{"model": "masked image model", "dataset": "coloured fractals of 300 iterated function systems on busy backdrops", "train_examples": 195000, "image_size": 48, "crop_scale_min": 1, "horizontal_flip": false, "rotation_deg": 10, "method": "simmim", "mask_ratio": 0.6, "loss": "l1", "arch": "convnext", "isotropic": false, "norm": "rmsnorm", "activation": "relu", "mlp_ratio": 4, "layer_scale_init": 0.1, "inner_norm": false, "patch_size": [2, 2], "depths": [3, 6, 6], "widths": [96, 192, 384], "kernel_size": 7, "init": "torch_default", "residual_init": "zero_last", "optimizer": "soap", "beta2": 0.95, "lr": 0.0022, "beta1": 0.95, "shampoo_beta": 0.95, "eps": 1e-08, "precondition_frequency": 50, "max_precond_dim": 512, "one_sided": false, "adamw_lr_other_params": 0.0011, "grad_clip": 5.0, "cautious_weight_decay": true, "steps": 40000, "batch_size": 128, "epochs": 26.3, "lr_schedule": "wsd_sqrt", "decay_fraction": 0.4, "final_lr_fraction": 0, "warmup_steps": 800, "weight_decay": 0.1, "adamw_weight_decay_other_params": 0}
Rows from block 8 of a small masked image model, named by matrix and row number. Rows with one number belong to one neuron. Each number is 128 + 24 x the weight over its row's rms, rounded and kept within 0 to 255. All counts start at 0. Numbers have three digits each.
After each neuron's rows are labels from the 100 images, of 14976, where the neuron reaches its highest value: "top examples" is what is common among them. Only what is clearly more common there than usual is listed. The data: coloured fractals of 300 iterated function systems on busy backdrops. In brackets: how many of the 100, against the usual share in percent.
# fc1: MLP up (model.blocks.8.mlp.fc1.weight, 768x192), inputs 0-191
# fc2: MLP down (model.blocks.8.mlp.fc2.weight, 192x768, transposed), outputs 0-191

fc1.613:135143142153120141159145090157117124136130147135126116125150138121167156138119106120090158121172136118112142119076132135150115154125148103114130156117135144106127104126113153026192097148125151130135149142122124115123147123148136121140158157164131112124125162087049141077125151110157074117119119133124108158121094099128109147141154151135159106145093124109114123164136155134128111138166212098125119120123147135118126173140112155132136130135113165137149120092089133119108086141127123125131159088125142113135118105142103102134111140167115127089172144157110112147157143130090097152
fc2.613:105150131181151113162096117112111119160119148137133130124131080137083075112148135158107141141136174134136073124093140094126095146165133115131115125087145164141145109107089142164115144130127194126103122112141095121144117151125117110173115143144101127085132124166142096121116108121161102149161126129104126152119132150146124140130117123134113163057153144113148100137187109137112107172154139139109101131107126091143086099065131137150104133172142131112131135110117133101098151143117169112109155125166167141139107120093111109166154172104119141128099111132114140087116132110153142135
top examples: purple (33 vs 8.2)

fc1.453:112129156137123126097162101075115137142122169157094118128153129134134157152120182128153153156204135160125159141121135129095142137159124125139141146125148142097163118106124131149106112149102127115153131110112148132118119084118111183101132157131126149081113111141149119117113141134130118149108134167138084107114129161131149185110126124139135075134105105155107130141102147121146132165123131163105169174143096134138107172161112099108151135110071140122159169140125131109107124129109121110130135140101116136142148113139158121209120169122167142115105155085130139147086157169109157097
fc2.453:149124134100120129134125133105123111150152096089127113151105124175110181113161100173111146119128055139126156133148131110143097117129120130133091095130140131143105110131150128149128113212090142135128129142128101122140133113129113131148129130111115127100163093126155079130122138133112120140113085146131139134133169131127177128096163070116114136107130168166131116161160165115129186162154137136131161106124134150109151139094078106159117114110129144135114090092121159117141077110132086135153133109131113116156176100116120122115207151130102101113124128153149136143102123091119112111
top examples: sparse (60 vs 29.8); orange (34 vs 8.4)

fc1.11:130096152098099151128113129194119087106130123097144151156133137097147112109130094099158131111111118134117134164140148159150137113159093100102119123095159136090158135116140144053109120109119136153080147094117165160146134116112100125098127114090142147096144137152132112139118116176118107134189146118129127092133149140101123108166137152103145121125171106115141156148134099136152152132148136145149145153132141076158108134154120140119146108179108119126153107094068131133135125108105127112149107127140132111115096100136115150116115124113102144164063121149125102143167124141144166054
fc2.11:126109107131117139134131155155154124122109126128134097128141131084142135135125116131095137142123150156120100118119137158161135123115104113068136159152150136117152107166163103096186092079120090150127121154154142152145107108148129120125076126116137093122128113100161155130108126145133132113095116137133136117088135153134118126168166149133153112135127121120119159181133152135140168153113086078084102122144105143130102099210150123152155141115131133098153162165211122131107159144112091143125136161129128122090120148105126167096131071108127113135116131100165100110146127162120115103
top examples: purple (50 vs 8.2); red (46 vs 8.3)

fc1.488:116139176119133136126163105103139138116121131118114122134097115164157095155145105128124118107121137130080122143136127137119164109123124123085127134101128135176127140142121130134157107140116130138109154099146127155123133128129110109141146141114155127150133125150090129080116104164114123118128121083169114135126124163127109155232148146122154122148110120130107160125128153057079178120114132126083126097136117153150154121145112126141125162121171118114128120120024126103132168109136157126138124158153167143120150152179115094118124083137116153147158123111122177132102122093127087126
fc2.488:143120196131141135109108159104141171118139138113149138109116113091129101152178108134169101127090095127120126131130090149139094198136140127150091126165145134101132121170115100143119146102135108136187130136104142073142119100083120175185131128148126128138127117116133122112090163173133137134108138151156136120129115138159133142158139098111147136125082137118187112114137148159130098117106118184118087115104105125132134149153119160132111166089127130127091133132120144116159126089160150156126092103096103135115151123166102117129090132091123138157131136115137162152151149134133162088
top examples: yellow (41 vs 8.2); white (31 vs 8.4); grey (28 vs 8.5)

fc1.560:146107129120092166132105158146161087110159130006128127108130127128110124151129167143130178149116132094118136105114097133159147135114133132161103134162127105168120114134111123104115099131125184134108131119192165137122125159121146109107107110138148104153175105122137143118119135117164140140148108115177160083120090161107113103115124130126147160141137132151111102131135143129126109133116129116115101130099155139167119171130160134149123136145145144142153152157135136137110157099099097132110104118159124124119126140114089151105133177142150186123098134123170090168140128103166106138
fc2.560:088138119089084168151073126143147156162091126108191132157116178098134129123119131153168159144124180094088144145110121125132121126148143137121140108146127145119138185140123098129104132110129134132171150124113175134128114126096126105105071124138147104122108064133139113139125130107116099121126130066127133147097132117114147094125088158139127118136099099135152127181136134119153100142154113129088127104105130154122148085129159138162142115093116138143122177123100099130088179123123097123143143157121133112086130120102126163106090089096167087120160126128129129121151155136134124125
top examples: dense (51 vs 7.5)

fc1.254:121116137077097112138076137151135123129131142156126125111121135122150153125127107159160181174129156108098137099120140157178124112104121172143110114120148111112143156121166116121107126073130131153089129099107109152177123126147145145123148135141172145102157136113130123138115130168109125130094164150136107113137125108132127072125127115142143143124121108108147149163105153117098134102122087155158132187102110138125130064119108167113098117140147137121146065153151147116111156222108130133155126142164125101130117148102156120115125116148132126083143132085141096100173125111130139151
fc2.254:157093074147137095121097082083132104168140141124099117133125133121108116117108079135085145122138099114115126101106151119134105116117136151133127103112154125171166155104142104137146091080086123119154134183134135134113127126180133124108100174116121121149070097137138131162148136141176137133151140175096157121141122132108132103136130128130160119160103141132186138122140106136115146118119156118100128142175135160095109187186106143123136188131105152111126123096124133158110117143097108129087115099135129162108095135103120126154107085117100130143130107093147134101168141145127152122
top examples: green (29 vs 8.3); teal (26 vs 8.3)

fc1.682:149159135118101133146147130149121107103118132127115157135125129117082122108112124114121137071155115064132065131090145132138123093123126118150138160105159118155107123137121107090152109103125112154123128149127138099115084165139136154107124127105148121116120132156135147112149123173134093151180132128124178153133100182097081117156133118149118108135068118148137145128122114092105108151137122150134127125129163116129151125124121143117116119099083159147075133101059161120091121137117085127139103163118135109187125145105126129176124091123096145132095112085148093132133115100084131088
fc2.682:100111164110111131104168129156106123168119144138159087151099168147140133104108133143128177067104130141113191103141156130099097127180139095099103146179070146125157114159132120114131129102161102148131114092151130155146186128145131092170145105100143124120113122116149127115073155139104126144084119113129139134113105189106101137148127139140173140121134128123128133160126132111123090109104127096112104121116153098142142105160121128101142130145142118115146106136167179153095147107127094131138111177139121117135117127088140106116128122129150112146177127156154116130091128130139103084
top examples: red (45 vs 8.3); white (32 vs 8.4)

fc1.566:109105132125103136151105114123140076112098141092186115158150147140130114151152107126110124144093138134115109124097147108120151136119115130192123127167135146125104151086120143129158123078135160151176141075117157127133122109085122087148148161153147116101116130198144119175122151130109084131111142110124139134145072144099121118107138131120135139167166135121136174147125164154128133135133098142136115093129091141123137139133154149147153155140131131166130109162078160166107097113130108123120177130100094094127137137131107107095127166133148149099171151125117123122181135173137147156
fc2.566:119141100129157154157102109118110119141111098116139120149116109135154122169136079125133118144110106139140158149120175087114077093129161169093122131129156108137162107158133099105114100120122144151073126121142150105157102127134105087107169145115155128109123079129099116134104155126134113105134155108084171134136106143167104110092133128115131142106133089121128068157121129160112172123145110160139111139099139107161124120198145138153100170097135130136150157136182132117123135111112109114146110090128112148104122104159112097102103112100122172134163098067110131134167124124109130102
top examples: grey (71 vs 8.5)

fc1.404:118179120086126147114166109161098110099148123155099141147128070127138131129154136152150146096109154156169132138120156132085177136151132135161145158105134140087143125124122163087113116120101116096138133154146124113124155160117117149163123145128104142122129161088152087144124135143113114142146111106161118128071151151139135119174158133096117113143119126150141146144165128127098126100130177132169141112118127101118111161113129193155107102102119126140130122126108151074141136123140099143146177161111121076118177138112129128118147147102139187148092152096159139170101161123107118156
fc2.404:129161131156123143124122176161119143124125088107149140066145131154123105103171149136129140098124117146142126128131130146155137129085157121115143132124115124080143132157128145133076134106122120136121128135123089083152137131133144156126127123171123145113152129129141156137132169154114147129138087108139109150097123109171138153223153091152104107033153136140113101148125134136118133138103076155096165118088144161078154136131077107110162173129141145141116135128149133103124132130163141162123160118145129109125150100147118156145170132105143104135125110132116144120073117120127091123
top examples: purple (37 vs 8.2)

fc1.85:117098186140155121137076125052133102139134158129170160132184089172143149113184126115138094149105128146107110163153117143149120105085179121145131112131140175136110145165120165130118178116149119135154129133151119151109129158095113132140142136137150102119115136101156143142105122130113119180126138134126122130128129129106116124123135148155111165120140118112148111090155090125119152074144094101138066092122171089157092120165131127154141120140123167173112112134139120146123095117134065122158141123128144081141140105148106155104128119118129111116123137128106099128132129141166156117
fc2.85:146134134106132143154088153101120106104157121152153124139136138113126149136134148140089123136138157138129153132159145103114143159146130112153123125120129137149148111145155116141130135130108126094115126139147102092093143111131156147111135114124151122162108109130126099150105126116152105081126113124127101130146086123171123154160129124141154098145174097138145087129167136121124154108150104124164150159134135073095150140255123175135111109122131128102144124120120124153154132148125135131143117122114145117127151135146134126115127148121119079127114100133078132101113091110122140156
top examples: dense (48 vs 7.5); grey (32 vs 8.5)

fc1.433:134083111128133211140114129139090139104124105076100131090130112158105129152143108153122134123124117161091141151135068160160112128146101080103113117124122115116121160134131107112139113113092194132124129117161084135129109164119110149123121129119132126108170114113144124147130097138137148094129088087096121093108119147117120153121101133174089129169135110090160116130159095094130119184153142096092120137061132140121151152133140115111146144136131110121130137091127107124099098124099147104113139120145112119101123150110120104132076170188151136113127134125176133121132122113125086119
fc2.433:144131104098072060138077132139126144165110120124156147127100146111114141150167162170160154117148216110128113144127140106107125100143129143138108142148116101093117161123096107107104143123162093124136141162062174147139135067112128103093122144146128150128139113121153110126121102120132165134132124102102161164121114126119130121128139095163119134144096123078098126081130133107121130092143128131103123107116134125109109110117181196131119119134146116104118139127135053118119104136123106124169129143111127144126150111118123155121059132130129135096109136129139166144121141120119119144
top examples: dense (26 vs 7.5)

fc1.464:151136125118125131124151121165112131139172127126144132136130148125146147117110116147173159162121133153128159128111135132145159126119107154150113133130112130126122121068157153121076104096121128154104127132107121139109133126127124137086125177105154146125126120092106124145130146149132184098104145148167160117129131126170116093157113134129157143094158118161126138172104146137130159125160065118175120141131123169125125038082098147113108137100108135143125109104157156093093170139130080126130132133142114082129111162121151137118141125122085132085092131142098082149147074096108143085
fc2.464:111097113138132118101142178164153131154113127146140116081143093136105138091107094157100152096177130110116112098102130108156098118120138133176125107114128118176147154096132164152166060088135141119174147136123120105131155132129087116092103154095116175136112069139133123128131128112147131118155104144120124108111153134137116063147160109098101139145131121136133113133124147165096170116188154138111091133138168169087107163167141135130138172121144150113117112126117137116101150154141109146139120111145173136143106113141160127121116160127077122167155097125102122119115120133125129127
top examples: yellow (55 vs 8.2); orange (29 vs 8.4)

fc1.225:153151116121133134111137126142135117135128126121088122135119108112140128131118147118124168117136130129114136046113113185138151157166234126136141131123158135117133143124141228132114113138117121138099200165103127108115123086161140121124161143117121142131117135110144129126123119121124135117106121121132176124130157126124112150115137123153135128117149106126160143126130104072055138107129111138129123105148070177127129138141143122131144073131118141124148113118129140192119132150114113124146110163162105129134120183134111157058123138132109134113124140115132135145134096166123127143
fc2.225:108130108132167129105073149117123111125126134135126116086100113105142114158095186159147133126122111113109153155155093160129121100138183132124138130101144129121156136137138202124143085136158134122140147139159161131096112149076089143162126174137108173125126101111120136128099132097090136144111125160099183107122086186113089103111100123139125131125160120137140166132131161161134167137160097139116145147148122119098081155148133101158126133093087100138126128112107114176149153103118150079126103122122100098132128067146116117142145161133145142123115128138118146112150119132136105096
top examples: green (27 vs 8.3)

fc1.12:069141158180078144111115133117122125068145132149119115104125134133099100135141164087099087120096134111128122161100099104136083143081107142082121076185110104090099139142116092110132133136102133139166104122175131142149155088126153115109138160080133107088137124176129122144138127115136130137111121129155134106104113119144100117094117159146163131154139111112098139080102165123119128144140123151124136114122137115141109153131114066190142121133074116139120107120097113140133090117143096106141173105097149124095133146118110137124117131155118184128124118137128150169135128123114117125
fc2.12:170123088095151157097096120118102115161144135133104115126149112019127131185176110123155128137142146131128149121124186137112141122116140173138107140141109083130133141117137092116143088136125142103135131109135130130121117122112127130124142124122102143122124153090108151145034121147131125161134146126123154143170070127125123139094133109138142128123108091125134101123125140117127167149127123107151132180141155114094129123118146187128142128116128126125148122104176122093128133150100139121107111121113148115126111142130111137113034123162125103121152139108140150157141112168085142130
top examples: grey (54 vs 8.5)

fc1.59:115124146147107125137058114095151123137151170118131118115124102119161122123145113148133111153125155122147118094169108202152101151105091077124081150145149100116168107129149144101127133148125122152129137159138125111099130162176120161108147191087129098148142110074143122104136139148157170144079158154117119106117105116113126137139121126134136114135095128103123135121148106089103061118112075109136151134115085130144105132081122093175116142112134145167149117099105105114128156110147123125124146124085139169108101118119125147145102116138126125110130112107112087096146161128150146149
fc2.59:100099099110145136118074138104122074149117170107164133138129120168135133113118134152126092112121105079177126119128095115155100124124125128119134125113129115162161146151099130107162110122144186101134139119087124128141112116131084114113146170111121104151115119162102088122084114098164092140157166147131120151127160111115121165142151128078116118124128177114122085126151130139154138141159155167086098134109123134109138134168100105124140114104113087104130177095148101117092097131147150132191170127112126152134107104119134095117115141118133118087101145128146094159139106093136156165
top examples: sparse (82 vs 29.8); red (30 vs 8.3)

fc1.719:110154097103131132123127114157143130112136118155168157137097148156133123163129162139111109072173151144129128119124142136157147120139142144125145144134110132112120125141153124121140129059117161164112094118111126125156098137122150189133118116180120128119116102119158147138133166126111139155133146119134141121128131106139089145191133118151127147133147123115175133145131114133184158081101108126167123116147136126146131111157135162079097090106099117119140113170090176120121126080138122148109139137106130137108159140090089125069124113154125152146104080113137091157053123101161090141
fc2.719:135096122139137147114149148120081147157117123125131096155141159112151134133140135116114120125200119149088149119152122120126109095134184139132111130144127122147142124072160148128107118113114122210112132114098146127157113128151129139147135139091126139141103135116133094115115126124111122150150114164118185130136075068163116108161103133091135136126116095113120135179137135113112087083130150135114103098078113134120110130171122141117178168117134159081129110174124185113128169142130117128136112125127144102144166161132130135110103091104119127123118158119184078168132142105111126136
top examples: purple (57 vs 8.2)

fc1.619:149108122093101135140151146153131096114175113107110136119109109121128089144110122145150152102158136146120092105146173137122133136115168115131150122102135115153129106134127132096118114119131121186081161120122134088124139141084125133105150106144145157172149116161131119124140135155154155100122157079167202122124139077135110127131150110128152134124169174087150127142080101111114136140115145134167117164169114130136112121162083105137151133160114077135152119103085141151151171168140113185156124109148143107155137130099149129158116157123155132146116109121140142126144096070142115095
fc2.619:136105150127116169176150118129143125089132148116143114078143130097125165161124123115119131103121088132124101085104113120153127121165140099132094145164127148114148123129140119081118107102103094098149145138057132123158129118165110130123112127124139152165130123120112174143134121121110152111123146120125152142146140126141113057129098166153160134140135082130126160112155120135114122125126112125130112148115157137112073113160141172139128115138135122075163154193146154153149173130154100129147140124171148118156105160155079131072154154142078112142124095119115156124115097176104130138
top examples: red (66 vs 8.3)

fc1.93:113145149133122121085113142127105089144097160145134138176162152155125153116124150136097122119165119113145128112127147166109123124153138106122140143117182130128127142106067084114147107120110123130135155126127152115132129124140099162113135120093103111134110145114132101138078066119119144099110126131147107111104122087147131132103107117114121083119103127070154086117091128148112145127116134126088128134122175158103126127110120205140138148110043131144144129156102111107120164160143093136116117119109203095129111130103107124105145138134115128142141123076121097128106189094131153121
fc2.93:113118116109112155107104094155113085089147157120135135153179143113167131139097152149109152099151114129148116113142123164141134144095171107161069142137124109152119131140139122117124167099097127125126145125130129125175125141146127104183125152119143133099178055140162165116150105127102133097147105120148155109125120085135141096122142116153124137157121175144142122123120109114149139149116088150118107095117119144099104113109117119178177121106166158092110134170117144070163137125144128123138105155125163110139153116095116125082108112141170127175134134156099099140125134159120101082
top examples: sparse (76 vs 29.8)

fc1.751:142157102148147127132128107163101128115139136123122124111023140128136157141122146158146145145094127135150152135106139122138161121121122139162112163137126131141123128159126145077077145128134127129176127120107125138090131150124094124095158133127116165133132099133082137100122122179093140145131129157107149129119134119167108147218124138141100140109111110102130142123120149155120134164097089128130127139085123173104109107127113178085100114128196145131153131174189144155119136096116067121140151121130117135144112119135118116147141127134120126077116135103160126148094111153131145125
fc2.751:146145101146157125122099163140202102153093076145150131146142100131164162106109127132126110093121123133112129095106096187112122122135114135126142127131110134105140110108123171135127139141138143125121101104116162112126127155118094152131130111106159121124150153189138124126124138130099157124113129127126084128138128099119137141152116115115151131114169142148179129080157161101096088116123161175118093155108097181116123112137102111101094101104138146133111123145129107101195151136131052127126136149142098149121133103115170104136120178145124112121124114122107141126140213108131109119
top examples: yellow (50 vs 8.2); blue (32 vs 8.3)

fc1.421:153120130132134107093121116132117124137128138153122121131128141146154145164112120117125170185147124124126110118157112066150103133103182134164127134128155118131119104133149137139121203101133122129122027134098148197142135079170148153126134173123135149110115139093112121109108173147097137107129134147134066130123121115119129134118128120108110153129143135113097143123120142082124122112161075121136149127102092165127135117134143092142112115141145170127118115124126127129143142137102105007151122119139123132154125130142133143129114114129110129128111129160107135139137110169118154113
fc2.421:133123140137118105087082154164109099111130116134062125127112121129182097123083097187119158159120145115104173113141130095106133122140163114123193097142128130109142129138124127132132150147140153121089199119166122119102126130120114099158114161127103154138124097148104103139106093136148140121131108144122125133109102146159130165117132134144115115153139128123079138135115167129079135173115090150168125131135108135078082151215139106093121115112121115133127129099134138114130117124115127210156134137118133103137118119158166125134133160138126140097150116140135125116110124132094148123
top examples: red (41 vs 8.3); green (25 vs 8.3)

fc1.689:141121119127112122162153124141120113138128070109124142119164138119097149099099122138140137084151099115138086121109128119147110151112127145223121118151115099144140107089180097071172073110108104131123078124110113134138159121132111115134133147146147163123139107131116131108116167140122137152145137158164126090111139156169086081161119120104117116121142153094120131156099191100137134143156089138140100146120139153161127140132076106138160122149133157161108111105145146129082144122119131134139130141169133113142140162145137127090112134077150123104162143139160144121124129136100089110
fc2.689:105098148119135099126146103150066149120118125120134132144079100142116183129112103118184095096154103125081129117115126148095111090112124110118121148142132109130156121139155124089124127094159120131138164075130124128098080154095118145122159138149149139186175149168143124107119103135125104156107049129119137145138136140148116151137109114162136124123142205167151097121113107134105155126091133154103139111127122173117130124202094105113119149093147097126117108105138117134143143141084120110131151142132106151118132123106163130126133149087127134118143118119145128107099130143182126129
top examples: yellow (51 vs 8.2)

fc1.668:096091162144126071166107158113128111150221121166114135145152124115157127156105106133124166116133105137139068139171124103143134130120140141131109184161173069121125103125111121175132102133143141134129137095120136129118145093121155138114142127128116113114166149158139108144089141133132166120120143090114122138057119155150136111134166135129161140137133186159117110095161148124108138124095092124113138166138141119128124108137144139108068148131136160127095153131131109111123088152119113089136116136137155105094144115130120127140143147160150102119129090128145151115083117171111102141
fc2.668:163118124140125126156115149126140110147149107103083079084144129146152151127099098116134103132104153097098102086204140125139155133135113126156119090101134126173109124143111163127185118193115130141175129126143127163135118148108134141152127107111165133121115142123118186121137139149129151132116086138144108128079130085118093157098113144148127134165120167146136130119129066142151171156145164126110168106134128127149120142131141086128093115129133127162094120125116150125131150133089141143147147134131073160148112138125146103135098129085111140153107113171143114142095115069146099144
top examples: dense (35 vs 7.5)

fc1.659:141140171156133121079133123147119106143117148146112114124126116132114123137116105157148145180136111151074159180154103104115130183187006107074107120109165109097068153121122126147062107120134122133139088137118116155120150119112141143121142139088131125113131137117111113114135116104120114119165152131143123141123088151115131163117119136116113135133151115141172123116125117122143137125131078089126130125140119126126112139134141129158151185167101170126119110135119120118114109103105119163112119142072120111128131110149120116136128099135112131107140108114089092147143113092096103126
fc2.659:142130141144122128101094152132146153122148102128139139093120136102121124127085136154154108160135162116152108146111097154152079133097123114124111142139128132140092111118122132137160108138151130120126169166107132169134075135113120099114154104160127151131129157108127081122103144093105144126117112131123142149117130138141109095119145112093126123155139153145133176148086142090117129133111148118100122112129113132131113126255132098118149165129155086137122085128148107101155121132129144093141131177111075138128140148138170162136168141154139157102112115168138130137092112155125121138
top examples: red (28 vs 8.3)

fc1.91:169119130110128124137096120109119092153131115065151100134093119118153125141113078150141106168123106162103129080120143121122101156149115124122133139126126147130111167124133153113070113149135121106124121122110130142079102151174132142124125073094142153061128146136136136145122130146159133132189109149130181150123131112136095113122150119130090102133158116131145137090117125153102163140106077192126156172106101112115117131103139125131137148116106102136138159105108126138095136098124154126120138113161117125118096091155135157108094073066140137121150114152191105136146106106131125135
fc2.91:111133114089120139141141177108129107141101092154119129136106145113156133110089114127144101191131180123120136112126173112112159114137143142144103107128128066120151088148124120134169122119165125156162107120124128179127130133105140127124113112133143141125115168150146132075077119104119118098101143154134136123101132175131082119144118101109143130139108139153166162136131122112134138155131165118113084088126101127155118144188113105160099134135152161119115122163208139114126103117136104101110142117130102133129122090167143154124183081152138167128149136100135119127134078168100132128
top examples: red (41 vs 8.3); brown (35 vs 8.3)

fc1.746:135132118142154130130140089126132083127194153113145123079115114129136159157147173102122068133118049050141148124112108128147129116111140081096089112170074138113118108133127148149086124120146218132133110106185171140159134156142151132105106144104171123109172133121110111117129139103147112155143083133152118085131109112127093115136109122128152118138141086133138110142149114132105154186147128111136131112135136137116137131116107147136135114126136181147124113133134127136160139133158105119112132147132164134117152158138129122111119069134111116113148128159129127122129119107129137121
fc2.746:122108141141109160153126174118138131165120129094104108151136136055167151105109109095150084101140200156083175136087148149134099144112128104129114137106126098122125100143189122124123110116122057090122130137152132097111101147130122123093152146133149077121100121154085124097057120135133114162119124173167133102107133127133116123148122132129125100102149124068134129108144098133105132121126102133122141159144136130120112107156137157130150143108130160127142136143121125136111114140106139140123133113107159139120159148144141134150059099136115145152157065104154125140125120139107159124
top examples: dense (42 vs 7.5); pink (35 vs 8.3); white (28 vs 8.4)

fc1.67:113129118131123144123140150101132103136155137099134131158147095118119124143117127125145124090149178097103116091114123168155139104080153138109116112109141141114145141135104108120130167138118118122094118150131146067135145175134154116128147141109198155109148142144157120091130127125112113133128113109073100134112145132151138131120132149107054146129140137086150126142164124127135103162170117162083112134133101127157140117129121114116127091148167116117122121119124158180069144128137150140094170106189118065082067154125135165134133100110135158140124156134127149184144108133121107131
fc2.67:127109118131118134132124132122099112112126152137109169097134166119101120161073129149107109128123165130122143091144121136084116136156104163151110160132113158133141141163144115103153128113089127127108134117166132108089147179133161144167099125129144168143081130151127128119093093128152129129118108087144123135124135102101136149145106112100128116145135132124143161130151138120153102134104117121127089108114134115106135127255117154124118113178126122114194134123118085148132146119128158119117129116126137106126082125107115144139151134098156147090100150136133118144144145149128119136
top examples: dense (44 vs 7.5); white (28 vs 8.4)

fc1.389:142135195161118124104136121122123113139143132166097124122122137141138107143144072140102168199161122113102131137139107147121131109145078091140125147078136108141123121098118142145112082121174138145106145108117122108141081182151159140127157117130118107109112141089121118111123143136145098191124156138135136120111138139135142142133124129124149142123136076115090127121092087103105138102091131101138154159104117159092118129066141081144111171133101131150163140088143119154121137120105082156102151127077102143144099139099122135162111110116127138132136136115163115067134172128141125121
fc2.389:126115099132135081111106160114105075136111114120152121118136110090098101104146104151105100123141129065173106096129171138160129104142094107163141099132132127171121145117154140148172132133123153106161119147076101117134137079146102101123170173115082092119147128124113160132094128115149112158121159140146145075137141129098103123147147088152141125132104096127097137172130114150121120127168172111144136177134139130097083141214142109123157118103142157155154110114122144129099131130127131145125117105128107157131137122138148111117135106139092119145149080109109108133124149089111128116
top examples: green (31 vs 8.3)

fc1.446:098137130143115143165147124091115168119122147176174099113114078146120209130156144121127143091128107124134105123112110128122117145145139139145122143144149120122138134164143107105208085168103118100142121102130126133129148133114141111161114107155118126133136107071147133147115114109127114143109134129063108139117114116127159070142122136096101125100118163100140123141143175097131074140189162106121124089110170126142127100131108134109124117115155192132114098148136144097168104113105115113125122151104141120162145178135083136107144101149119130121125129116114161161110107163148130130
fc2.446:135105086089157110148171131138112093126120156103147151111114105095145087161136132103171105108130151108106142136123115124150131087167122069134098120130088072138134150101132133114075160150154089101130127130140118117144176133146139134114182122157139132128135104130145160133149117130101093102081096122132130139150134108133138161145142131138124149167112130107111131108124139163168086129132124120128153134095150090129159135184112079123097130117136115142149155117162110119140148149115104130116132126129130142112152150108127117099152038087139117159126155083124127129195143145114121154
top examples: yellow (28 vs 8.2)

fc1.427:133107074124137125107131118097114117124118192104127121108053118130121112172137149153101132120120130137092158138155127135132107134126109129185121144120104136122127128128084128110107131093116125143135145102124139143124130142127097082142156100117122118127135072138103139125134179191099131096121141144155136123149127135162110139118118153133126130142121114128101105142116144095097057085140103146108131122117166218123115165119112141127129136144219120131118152156123136122114168141144107133114129131161163134126120116143136138142116127135141128145142118135104119105141123065133210144
fc2.427:133100135151150124139086126130126135130159156103105145107152134103130133091113097128130138187119124145115098147127114144111110130152088113106112150135160153176146120125117071136102148147136114139157131136157134139074121145096118127091113177130135128144145185160126119101133194135112145163114133162128114136131131169111127153150141115097139101134108163136116134120153104189114133127121144132137105123105085097148128106114118102108129171177166127125109152157124176190187108147119078100136118125123096090110119084129104150129116133107127137100115128137154134140136088063134098134
top examples: green (29 vs 8.3); black (27 vs 8.5)

fc1.103:136108151135161107140118138148081115170118136185055104111150138148151163124150092152122141125138102118109127139146106123130105135162092134137095157146154123118153141146113153121126124101137172137114153116100125140140133107105126127183124107107066129138113128125109135150125132101117116168119114189082138134130101126135134116133141138128107130107126136131155100116113161119130150107183127071102185159111140100087153108140193118092108143164117175146093117100124106150121119105087112106128128122115160120146151143172136117120162084145112094135140135115138147134127132130109162194
fc2.103:205159145186111075096159139151133111104181103083128144093133118109129122146111132107120133131121119087127136117121089158154077122116115105167150116097101062117104094139157138097140133135143157124158120154104117165151098137127117068163159160141096152133115153155137135107076177132129144142114106136136134130122098126144076138101124119156138132124092139123144169076127098129121130126116134135148125147146122118110083115188149114147132129144142095155137100131128105139137138104097147137134104164107081145154145159123122151116139115148138106102114120134164125146137142130098105136
top examples: red (32 vs 8.3)

fc1.732:133145147120107204127145133151121125066125171159152068125136160104173123136157146139136106176144125150143139120147210118103129160119146128130159125127149120091123118142106143135130121104187105148123116103154068125160115119116120128118121124112133104137100146126136120101094140126127123119155127132136135149133124166152120105134132120126136115104094097117133136087148151135111123114117101131126166147131127126129127128141171107161119126114124119098122129123134127149116125145193068144147127145103158153140137155127156149138073142111085218125145102111143152107109123104118123060
fc2.732:136130117149162144118146120141136149095088134171150092138139110097091065165117146116120133133128132144107148115136130119131115132105135122139117133162102144137108168117175134148125124149164105148121151131158108112134149129130106117142162156138059151125140148099111099148004123153108169136119122098126147111152107137142157098132124133121106106113137098131115124134110120116130124138123105133153140129135130123132110081108111144131146105113129104129136149150142150121103150120159153133085145145114149110135130135131139189109102143157173065145083107101151174183129101127070107124
top examples: purple (31 vs 8.2); pink (27 vs 8.3)